Weights of a small sound classifier.
Model: log mel input, norm groupnorm.
Rows from block 12 of a small sound classifier, named by matrix and row number. Rows with one number belong to one channel. Each number is 500 + 40 x the weight over its row's rms, rounded and kept within 0 to 999. All counts start at 0. Numbers have three digits each.
After each channel's rows are labels from the 100 clips, of 14976, where the channel reaches its highest value: "strongest on" is what is common among them. Only what is clearly more common there than usual is listed. The data: single notes of 20 synthesised instruments.
# convs0: first width-11 conv (model.blocks.12.convs.0.weight, 288x288x11, standardized in use, each kernel summed), inputs 144-215
# convs1: second width-11 conv (model.blocks.12.convs.1.weight, 288x288x11, standardized in use, transposed, each kernel summed), outputs 144-215

convs0.68:565587516538440520597506479546473464541523500393520518531490507462528477515544510477515482516527497546553503437431445469448512438500474505581574526546464561471538521586497465492451476478562576494471517461490424538451
convs1.68:358393443526538498500510451494477592460470485530528507462532508515506497465579536565489492472538534459455489549489517480537452490541527496437539605457555534526508477487468485510532532384463483592384478553521598536519
strongest on: decaying tone; octave 1; bass guitar-like

convs0.111:452455493551500581481477556576474496514527537512459485495472471460441508526506499552490548477507500497511457562564424537514502508510559422456507505540588497500510467575492507406476490476442512490449461489536523558520
convs1.111:575575483475460491516428498452545550445575497501504452469500492483511454478495520531484512484462432417479515424483608498474476472481495496552566519497510409448483545495482482522521512493462561492428572480497538460434
strongest on: A; note: A2; bass guitar-like; octave 1

convs0.92:562503593563504452524521511501466505395484481488475548513496532486541507465396489552509507563542500537493498526545488543472507556477530529459443456533569537491503544467522534441530539506550454449511479546605535508486
convs1.92:405492570472513500490582458490542468530544487496503430520516500556450517439487528447559504454472580472492487430474489509510430469509502499499485459491508442527466492465393464458528512581440525503616443541539493536518
strongest on: octave 2; C; note: C2; note: C#2

convs0.103:518583546533567488506483486563556553520446468422551471479586475524514439518490508533575399507513433469451471496496494450507534558474446501512444500461535408513579489550491493506476526466474523468483545502508510534542
convs1.103:471488476515414568512513501476418467544497501482558520447433591474474553511472473475505498481507448537517470528472472531540525470496556549509447426469506506552515530429434502485487490498472476506474429503521530476508
strongest on: A; short note; note: A5; note: A4

convs0.202:494518526526551471482495570526477485467452596569468557485549534440517451501532465499536460390466524456435502433571465472458479486527500481533425422461555511490592498485497469531542514498473484451515507500457473477568
convs1.202:525489542498487496516451451413494483495526487501477443523535499445474550520496530475514501491521521506526479585529496389494453485510532495468532490532540424508493396462555523578386497559471522510532539502551422493508
strongest on: octave 3; C#; note: C#3; pitch class: A

convs0.7:525507457534487494465579462591511555484460396564469510511574447498473440436511531503518550451562440506592479502455525501531469457473488511476479472555511518502486482448522509433471484524485498545586559501447494583500
convs1.7:500465534516471492507515512416539511456494504502487532475494490530451522481470552491510495461541492449497456474510518447462515477426576497487555440528503501496570495515643485449629471528522463504501367504570467588561
strongest on: E; decaying tone

convs0.154:443472498497476505555377552449531484574474360479501470501570570495489520472540430519527586595489545539537533484522495482522540496564504471545584552502570524460435467513508504430537518560471502513528474509443440467455
convs1.154:513506457493495530461519405562481584510546501535505516472379539545469528519520528468494540450493485423430492488567504523522427473493523502462522473561479509543531554433521552544467502406548458499445437487540470482563
strongest on: decaying tone; octave 1; bass guitar-like

convs0.245:494530498580460464485476500429520429478475456469442517484478466506513551504528533506495568513575490507475522448463493575524572446476518557525550459499510465447484452463510451490530527425525543532592427539426471533474
convs1.245:467468488501452580462476491450473492508549510546498461528509576529492504446505478471541433597570489549499548545536481537575466489526486495513511462512532543568515515480448549596384558501519504457435509491536514493528
strongest on: A#; octave 2

convs0.194:493529499481584485493532511475481421412586489467490471467490448540504443540488497482515534527508426465572516417451549515528539527508505450538508553544500469536498418596489523504453547522509562415450478560534561478453
convs1.194:445514458499518548479478427473519533477459490504546569589503534500463467439438455399461532482546467492442529494590540489490443407493501494511507482525525494494448548461439430501547427459447480522532585484566540552514
strongest on: D

convs0.75:546505449479446460595521528408493554471506516524533481552542455507439528458475497530489523471506467523553508501455497553541527519532524616546464493511513554527479437455491483512433493514500494498474500516496481475494
convs1.75:485500549451489476487556517572525442462483502520512492539504471558523469448513516511515459512465521420495502533453475514500470497534529487513482462481442469519551487491537517495558484462519523505498464568534538531573
strongest on: G

convs0.65:515482473512583505519521471502514561488505521543531499572542495538517506413526497487471555496470545472533546532517554511525439540475511472485449494534540484493518422535429522470503476450459448463454489535536513559507
convs1.65:567532518504470510476502502376560541528563490507556560516459497539499414528500543415496558509493499505561525508572498450548521451545477522463529493509498465536464471557531518492509513593500466530514491493469486487455
strongest on: F; short note; note: F4; note: F3

convs0.42:482550492439471546553575429439445541513540404479495564573468484544448501506486468519542526514509526498490512486470502477511574491478531531437496478516601428509431513544544473486495489525552428487493527485482499492440
convs1.42:510464446505537507498374452446511570514551500486481483517547496546575496495505473559501564514505473494510503476519457493483613483438527500493385447510470529458540506550547540494532509476502527535514444530439510470515
strongest on: G; decaying tone; note: G4; note: G5

convs0.271:462534474526491546506586556459537513469508456467532524484467566498532489552501503506465502463510468486527480494517491522513555535530539462450545546520540507539516506445464441509536561391505484464456522472546537455528
convs1.271:442456471531562506446408410462470512491498486469493477471499494512457503496570494484510473488537475462476531388536504551526521417485602514551598469558473510479449522525547549497534493425502477456515532506450518450551
strongest on: G#; octave 2; short note; note: G#2

convs0.190:492486450531530529537516565529485518542521491449542485513402589521578463516504471458493509561461501514484527466575478514527489452448498435522487570479560509444544468503495503544458483507536538482416498545482492465401
convs1.190:458500458496462498515527470598525570593497481482457501474534510467523509415462482524495582471479540494453563532459488525518463541500529501470488574505467463508513471494461468534559495399503590609523520415543460571653
strongest on: decaying tone; octave 1; bass guitar-like

convs0.50:486481468482450488518541532517549486536538531440514473513500483589473416481462453562568455419463543519533508447502499532567482503527473530537623515564497507506587511424527494513520481515498494544453527461423495500482
convs1.50:438527547519470510520560464486498579512468491430504515516497518489535529475534527451520497497499506518501515581549516521500531484495510483451481428467498594492526491565500530460546445552531509459586494564512577485423
strongest on: octave 2; G#; note: G#2; note: G2

convs0.8:479440506534497479510439518485474463506467430511528501549546523530497525507459501476455561465502461507509542563475466498484510517565471527439592441509475488452445501530455442464539550506601512492520606525469507488568
convs1.8:500522480522450498465584458419546467463520481547511524509432517536531570508463529530501500560485488514444516434485558431495600514480500481470509492512479457541535476463516522508560494447482486540500440495554515533526
strongest on: D#; short note; note: D#4; note: D#5

convs0.174:598534543467533476442483477480465520501494446572516521482488474504562570485472419441447539437477471453521566512482549597497497579533521497477453549476491460489505513482470440523538525432509530496438539587515487522478
convs1.174:527483437511434498522481554537468450509449498511540525504473474464461511507481495493488458499516555517507469580430444494505487429487493510523432449465487470495514493463467492493528526556450545465498494581540511555405
strongest on: flute-like

convs0.228:503453537498523533509470450387529561439495484481556513462517417482466510453465508436559480501523421467551470431464508518487549452466457479484529495479510496491518512596489477581511543560557511502542489520536483457399
convs1.228:547508477499538499537486455573497466531517504462514509481472503451556538448477415471510597521483498483485479581522410526502466529551484502486452472493503489542455574493602506554499501604515461466498489501491564526452
strongest on: bass guitar-like; octave 1; note: C2

convs0.193:476513463524470429504593427465563525543493583424497490476462508526542559527465459465444472472478485453510480453512502503528512436547452522509535577521435503526544509532469521539535485550453474535440569534530462547488
convs1.193:452524476530505489471519586573505500518408478536549517500483493534457467462490488526502518487496483519461528540595498451500446582517513475502524528513506570497444469538524482502464486465587545467433467471605513579478
strongest on: G

convs0.152:505551545534512486519549498539526532554523454453536539591503482520450527502445459428466614500540458520513438376490501528486515508549479500563546433447432559449478475484517463556455478482482482465501505591569545481486
convs1.152:482524446558476513479448484521522536506451494545408486514451506518527535394501532484528510460453431492493516491498519471516506508539500492533418483509463509478493453441427517491541528476529492534448473546508467477446
strongest on: B; short note; octave 4; note: B4

convs0.34:501453489481497446435454470497509517479487440529492464494544532472527500528507504473540486443471491428477517595544453460448499479497492479508467492476512416530486474504515467571484458481428515500505523458501493591421
convs1.34:493575498451514497505639550478538455515506490454410509479538510479477482502558536434502510465404550473477485495449455538498531528509512490534463416525500521511479510496502488509431537502482443521456494543532488522533
strongest on: octave 1; octave 2; bass guitar-like

convs0.98:422521547493473536496553469433547506484485468565515490523423465615489514473560487448538543472587499497555455611505505482519478517440531476494512466471655487494455481470504496480487509504496467460479524519554472462533
convs1.98:467450600509404501562509499474483473472495491452500487517581496511456476504476503492537588502485559498432524518520480439511567459551561495519503461461445538476515508501563471472522502424510412503540557479459439531445
strongest on: E; note: E5; octave 6; note: E6

convs0.186:535455480485503491555442494509526487534476464442494474501500424542459480488567618448485512480463493488473481565484489507511476475493463597537487462501576498489501516446426522569524511538571485426524435462500458517485
convs1.186:485495537479535502471522555442526471459515478578477509493502517460494545479480536560502503536457486547483557481549519501513464490452555496440508490474495462500515491533470475607524494522553476576489502656518390467569
strongest on: decaying tone; A; octave 2; octave 1

convs0.166:480472555512541482461493487553516500487496472486488455595545493521515520460546458468477455485520458481548448483605443464496484506666453516428548441513488450553493531563538558484511554482542494449503502511540565486435
convs1.166:540458534499539502573484453409497537509463490474537502487467502631457453454502495501502532504531513455540457444499448530510528465391569482509419489545508647450503435493548520505425499530532439513392524454494474558520
strongest on: F; F#; note: F3

convs0.100:532518555473489488534463460545488522537493555520493457526479536583546537519441492462496455559489487531466490512558431563533495420475551416503522536519530464476486571536480505502505479567569557558477431472488529506400
convs1.100:552530450594454498518537567445457573548531482476469472544503497564441472499501498518563476391456514511575537458390510529494508510526404473488524457514516450530452465539513520468448593509537495418466502479434521449524
strongest on: A#; short note; note: A#4; note: A#3

convs0.254:483509481469456531524543480450480517590496420461464470563524500526522522513494551445492489475452515449476476498548497449500494480468518438553531486585523560519476567458523549480451548517542523424450556574489520506501
convs1.254:544447518462497485585498533477471566440447487512524519481570465533466506457530459559497509450560495479470497523534431421516436486531515484496479489503482582492527476459483627462463544499465481567475466384472483494505
strongest on: B; short note; text has "noise"; octave 2

convs0.261:528539506518461469481497516547521579387466508524538499401489459477536543521433524480503502483546475484505463453472531565523502459487439524512444488516490496464524524572547484504482526541505514467496555569437358502510
convs1.261:491536467519606483491496481491474463524526490472487526465448485525517571518485467434482519465497530578497486552544465486519512542573458505501475544532439492552509468562516491545468506459478527486512524494521491521571
strongest on: E; octave 2

convs0.189:425420478491470527469481464459512516477553576520445460469467417525511492487502572484470573474485451500540504474542501510515506549500492451505477478500582576479461387499379474474511490495542560440459484584477525590532
convs1.189:519536577470498497549584452470460423526504485539481519510469493474469551442483522500512547512523491461520519565550463435512480581491462461537482524489490470447590539471490441503550517581579491488562496371461427531475
strongest on: F#; short note; note: F#5; text has "noise"

convs0.28:474472506519548507466466526473532538521419530517470536532521554547515474418562457528550452411489435475574468471534506506468479536477509457497442530522522468435599556494534527452516454548496486464519519490533449533490
convs1.28:515648531478396495585467407500437489495526501479517528509539487588514531503542508557461546493477518528429509533484488460479539540610444507480523416527510477472492463459490541513539459550547494561446536463524489501494
strongest on: short note; C; text has "noise"; B

convs0.63:603488492460507518477510459478526504477509472476594488468466521522523508478480493554400529508493486486463531439477496529549485560483434454515535520526466440455506561543552538538392469487502423524455546545485515519482
convs1.63:416557475492480489504433541480480454504533499501465536462509506460508555513486470528479516441509488497544521523538454546500475432569512494548421607504490518482535497578496451473536502599528495556501475437461449447496
strongest on: octave 1; decaying tone; bass guitar-like

convs0.164:482531527467487505514507599465501533431510519487504508527482507562447535495505518501505540525562459559471461485521473533519542465505545518510535541535538440485487470522470484498471544496523438502434486471491468554527
convs1.164:486462542551540515480508462536509527437429494467541495455481498591445456485518450459513525552550543548515460501513487477457492625484452496524543495446540489508493522433578482535505486491460509505505489504457503561486
strongest on: A#; short note; octave 2; note: A#2

convs0.96:484546472498525469516561515545530487502556460523546526539490468513438423492508554493487415623531522547497521534450523515491436507454561452483475508513409461585521534534564498494530575535443539471484456473489402460598
convs1.96:513421471508549506487473477544502438559508501525553448494466509546537553431574485478520502546416467502485496449565507438508492548416441480472478500535478510505466526457470524476455519522479549493590498511496538586515
strongest on: octave 2; octave 1; bass guitar-like

convs0.248:474535540529449498477547526569451506502464624472529414494588443528453526555486489488502463450501471473527470504522535490479469525506431459432496445480480533510429462507499460505516444502575467483519485537488515501523
convs1.248:530500490497482532477430502499512556505473505463458473477446548480537443492489502529542518519519471476548484503488584461531527435531493534498560512489528485526519494503564514544538559435452543546501490487492548430545
strongest on: C; octave 2; G; note: G2

convs0.52:499542519488467544501469522407538513481486530401482496503540518519505505428475499520419546522464523532543488521570434462516493534523418513415594517510471534482554512462408499584449510500536507463481554508513522526441
convs1.52:465452466515535482553550500521465504466509488527478491528587494521481506442495481553496479601506425530489541474522440496513501463524485495463452466467473558578514485459533518542504399475408527555524468485575555509525
strongest on: B; octave 2; note: B2; text has "noise"

convs0.157:445392472520397525485433492481501581467521593521466551525528551584510484481535523564570585474566521588477543499515495465468460477521502490480557576546510464499458482526491457482412480500465551483428485502453513529463
convs1.157:479488487518532509574531484436481458533431483552485519530547496499488527504492518445507474447489503438519484456485488538508528464474478487528433591487530572483578475464502501492575452509496419464506622593471460497539
strongest on: text has "noise"; F#; C#

convs0.82:465561546544490469551483456497534520565504473507481469510501474483459558506506546496497524495512502499529508459494537461478500534497521427524501562504487504472477481457514447503482519427510480485467465530517460567474
convs1.82:489440555479566484475494396481505438548502493492557549468542500513537476490586511540495492541495494486473450505539552502506552564551479501452509606496511499518554550507450490482515474477483531444525500492480564445484
strongest on: short note; C#; text has "noise"; octave 1

convs0.238:524446478452505554506568535442508560466492494587517492499478471509479523491508502602551494444524466537530452513440596513458469538496548466469497478500501531526545560434532475536471546508521470456550486536433551518522
convs1.238:528514511533464504560503571570501478578514495480477499480487519529533444572555530516540491459532557515508503515499585511483571492522474497549455460527492398536452426502567497516509511468522491536400402440485478584483
strongest on: D

convs0.232:460460486462512462406487477464529494512507484603453485568517478575520561572409500475503492424506556538450561547502452549506514413520527588454455567492438497444389517446501568484544495648515504517514520445470556505463
convs1.232:529517474526536504434436553461561457543475531567499490532453526561511602447476464465479527502446492505472490504532424485576501520549461492437506537520536505473522536534444515480541484440533484471464498549446541541497
strongest on: octave 2; A; note: A2

convs0.147:474477516484537496477562495531461451494422438508512509437527528530496484531475518527421538529531511522579448559420505517453511586523485451487505536499420418432536508496458456518419404560500579492490561447507467491481
convs1.147:527547522446448486507458476548501490445513491476475460486467490468549515506490429548497491512464460462502473447568525510484503597513398487426430366543477627492440515400557465481535545592516497534512537539535495504492
strongest on: G; text has "noise"; octave 2; note: G2

convs0.51:516555582440476461513472509517544513515513548463537563522492463530505520439450479457543561458504486468566544506565509494536481497507536440566511517443427483519549470502445500553526482504519498520420574498477521471536
convs1.51:502495392537450484558548522517477502508521486505523460524557499502501531513431504429516467467512547573525494549502524500488524567497464472414568528496465484529511477419570463520531535542462522453515465448460527506471
strongest on: text has "noise"; C; A#

convs0.26:524482477419552507483493496551488487472435487488555488467509512497514464572516539502485459528433536525509484402557523517458482512548535476593430524501478533558583547423469530494493453495579471440498455478530483535488
convs1.26:507468458497543486543529553561562501519596488396517512475526469504466542523543518553484506494541474523453534546480537548488460578413499474578579572471471440547559480522439478511466552526483497561500637538490540531473
strongest on: octave 2; G; note: G2; bass guitar-like

convs0.36:564469509503462514541459473534512470554544464502518479498573478533460552490569495480520444495491459553484505421534543433504501490443490486508515505488495542471464510542536486453451517450513528448447535550502514483438
convs1.36:423490542484466498509456450507501533489501500502488532428382503455561498555441517532450501571472490537530465487494510557489492520537536487478455572471528536575543479482431469482546522433523557482482469505523510481480
strongest on: F#

convs0.249:494485542437504561539485511539602571522500468491507463419504419481480547486471511529471462544478500465462514526506508543549510504456428422464503467474513449477500503464573524483496439479475518561459572579525567484525
convs1.249:580546506484477490455566507531487493518513516461524446487479484485540482558437488483504556537502444490540472477541410516498527434508493488512483479486463490497502460533557399527564502453488522561551517600549520504509
strongest on: D#; pink noise

convs0.252:500540423526568514545461523503520572494478423463549551458558478533581446522453531465510529493506538485556524456479519485470569494497445514518544542528570565531509469438474556470498533480483568484487490508567548443393
convs1.252:518593498517468492484523556537506564473490475489504420519496498421464464443527509481523570509591516499526518509502692476488491523523539474550507452494483467464511522487459503466486554437488572592434460536471444548507
strongest on: G; short note; octave 3; note: G3

convs0.196:549539470534503516498508493415463456492494487555512435483447497557485539480588483514486506515493517502466472519530478540508471462504441546462465488459518511619476492511509479517460581558517491448432437517495520478536
convs1.196:449515474532476455528529488474409455544497492494533541527558504466463496497481525511487501464503509480470509502496476491514478501507456495523508532485492576478518488519547442545419487491521533529510555456469409414418
strongest on: E; short note; note: E5

convs0.35:502486503514438470600457522388575461500477556553458556495526411510547519509492503582489509525555426540489511459508533559480462528523459473473443522490471509464439517521553426553502510531523460560503447475470498588525
convs1.35:490465533516496486506578523515509555536532494550547433539489485553541497494504476511510488460467488479514533529530497492512481534458488487568480458490504553446499559495476505518555469592481535473576563439547494548536
strongest on: decaying tone; octave 2; E; note: E2

convs0.176:458545478480485525477466491470508479506445487476436469589492561583565555512480487455573490510534508526541437455492455524524534453490539487466541590572477504532483524531527501446486491534452491523560478466431418551491
convs1.176:484500480537474507475493500495407499514486472553558497559505498535462487464475504438491466525436559440503507494500429472553514449511529483401536527580518446464515502458429493495502467491466538490464500503532552426519
strongest on: octave 1; bass guitar-like; note: G1

convs0.235:518472484503518502551407447436495527550519489483488474552429513518482513500466501484583518473510523493499533500518474545469506499542498460471525463430498487484468456441552450407494565512492549520425484484621483471379
convs1.235:574535470475546504440540524553498526446506493467452522490490506516478534433482545542498492502439484523508492511500470534508466471461524474511457492491496498528502447459491522412566529520537413491512413535518521477403
strongest on: B; octave 2; note: B3

convs0.31:477442528604469484507496492515660499540531506502490484502506464467468510486490531543517479549486543533480559502471545505527549495466482449466490502470511449565445508518423421457661490463557506498532527526495514459576
convs1.31:560424520538489504442492520477615513455454508535478401514472500514512500528495482548506536507471489514543519501410529530520505554510500501495552517558505589518494511437476568507419511480545480469529564521397463495518
strongest on: F#; short note; octave 2; note: F#2

convs0.41:478461503471445496531502530509454584516534492589459460558454525451515438475468453520490469511472407467470533500500475582460450503536588544522453507438537489474517467509474523512532477489528532514555444538453468529421
convs1.41:597461538506543530439511502397528533515484481451511429549474517523484474475562561480478489445503544508495468483461469354585503462481518522499460538459501474462512507529500470482411483558538477518613529450514553557513
strongest on: A; octave 2; note: A2

convs0.167:502534506465485557491491530562437527467501538429495488533497533500456519527507512493454503455569426426464478488570528481480495514524527507553463438490494469495468484465538532558482519574511573532553477431487581481485
convs1.167:606461501451541490419530556561532477492518492562490527497474499504507479523573496468516487494551518490562468520520476518460490436505493473471570468479486483364500503488489510476457444569456539584513562486502518529486
strongest on: C; note: C5

convs0.283:502558554522540487537497553553482437505556541489499483495590491568525468594501469513520420491496456499512466542513478576499524642484498517593503518530510556490506450524538579530507500405444454421507521388471475589526
convs1.283:491458441508518516423473474480496497515482437479540484517409500512495482561491508434510453485468518548511490536531485528504558461544483488421493474485468469486449494484433494493432512444512513548364570506513502499513
strongest on: C#; octave 3; note: C#3

convs0.230:443492485542489612429459500499512497475517598469523552450493528443484502447528474453509464453536493409514469560516477501469479432560457489517487436498508569485486459605491491449555448540542445580545501499442519462541
convs1.230:603518453506471521453443473423480494475456508556513510516500515487470505461488493515511497453498439477497474471410499455477486462502507508452521528506460423449477520462483484531436505569469498374487508531459447510440
strongest on: C; octave 2; note: C2

convs0.48:465429488474497517546564526507552533513503492562485499449473445524471544466512568495496519483504517520456505521499443546511543501515533510487489491491568500521458523418510537477488535521549538437474472543486470441422
convs1.48:496501527493553509496452494550570479460457494462508487531477513466531481512469440543530533473518492459531506553471544517486513423564531474470516474478474456505538486540491520529552481451539507491467475422364498503507
strongest on: G#; G; note: G#4

convs0.19:544472447573493516531478564515485501486538460477508458510479564472445484535569470504580478475526416521490459539437534459478425514514439535479508502502573486504429519494459465426474506491517537437501538497471512535448
convs1.19:521510558516467498501542503501473499544601481518483514482512512435490449425470532413514479467449510491539496430443495544495508537544486475523490345490510496500496513438432495439474445473518489527528448531531495503502
strongest on: D#; short note; note: D#4; note: D#5

convs0.272:501490527473557477540548507499480544472478517552470503434569429430514484545492551471475464509510457480492489460528481584490487459451503503479497440494442537484547529624530509484544515484602484497488514533530517531508
convs1.272:457534478497489469517481567544478446537524498559537434473486497493512473477489524544489503456508484500480512539497485443506509522443471511531498454533481465485407498473461471515467549523474493401592462484548497530464
strongest on: B; octave 1; bass guitar-like

convs0.224:499502516483466524571502499432446516563532475516516529528568530448499470569465528510513511573510464539467492462463489483473500524510538470515528546559496518499487499492468519508459520454496467420503518479494447550520
convs1.224:424568503510568571469498496561532550568472529547449513552479549467521506476524473559535533477535506536471584478469471527556494518506491536512520528500483500580464462410449486560514555458518571504445476452495534474519
strongest on: F; octave 2; note: F3

convs0.69:471501474498490522516445545477578523445510556497543484547405471498479525505515536567493453488546487493496536544521501597501482525481488517548523498462471487481528549522534483519538533530621478466534494584522541428503
convs1.69:533430500472448489457483517510613505564514483584578479515457481470528555515579508484504521478521477468503549505474497550528480444503458485519455558487512519485541530521507509524503529551536499527543484515459511476485
strongest on: A; octave 2; note: A2; text has "noise"

convs0.66:494522505552501468525523464518501527475470437495536491565479536436496513514505534449478563515535480495554531502483516488518447402523447482453489518491492444540570596474450474566491512520422502482543534439509565549510
convs1.66:574524532497446510509481592477416513484543485475511443511534523406450411515550557516533474508478425502508490492468509544513524421442497488536450498548503578475427475561471499517500549555554574478442560540588544521535
strongest on: G; note: G5

convs0.273:496473484438553525463530550482538530452524494544517456531468552457529529561534527484454444462532435441457531507518535517432420541515534471489512516497498508497483515554552474483477472436485486543465506354419377492545
convs1.273:557454504492583463453449522549529451491489494432539498452469480451525525493520485495508462523525488412550468510474440541562539559562458469512499463516446514504477522522404518490520535476512544449517512432463515411456
strongest on: F#; octave 1; piano-like

convs0.22:448474544475487492511496516505543519476464504456502529464483462595470566505487448516499532450503459490421449445505519454496440570602493495531539533472537473540447453542496484554480471549468455474462490572476474489567
convs1.22:571527472532495491532457527469526468504542477583499476498464500562469448553521522436493506568438471559470531442536509451526522549536458475431521502496473478545538525456491506532456497334522480561460495441524489469521
strongest on: A#; octave 1; text has "piano"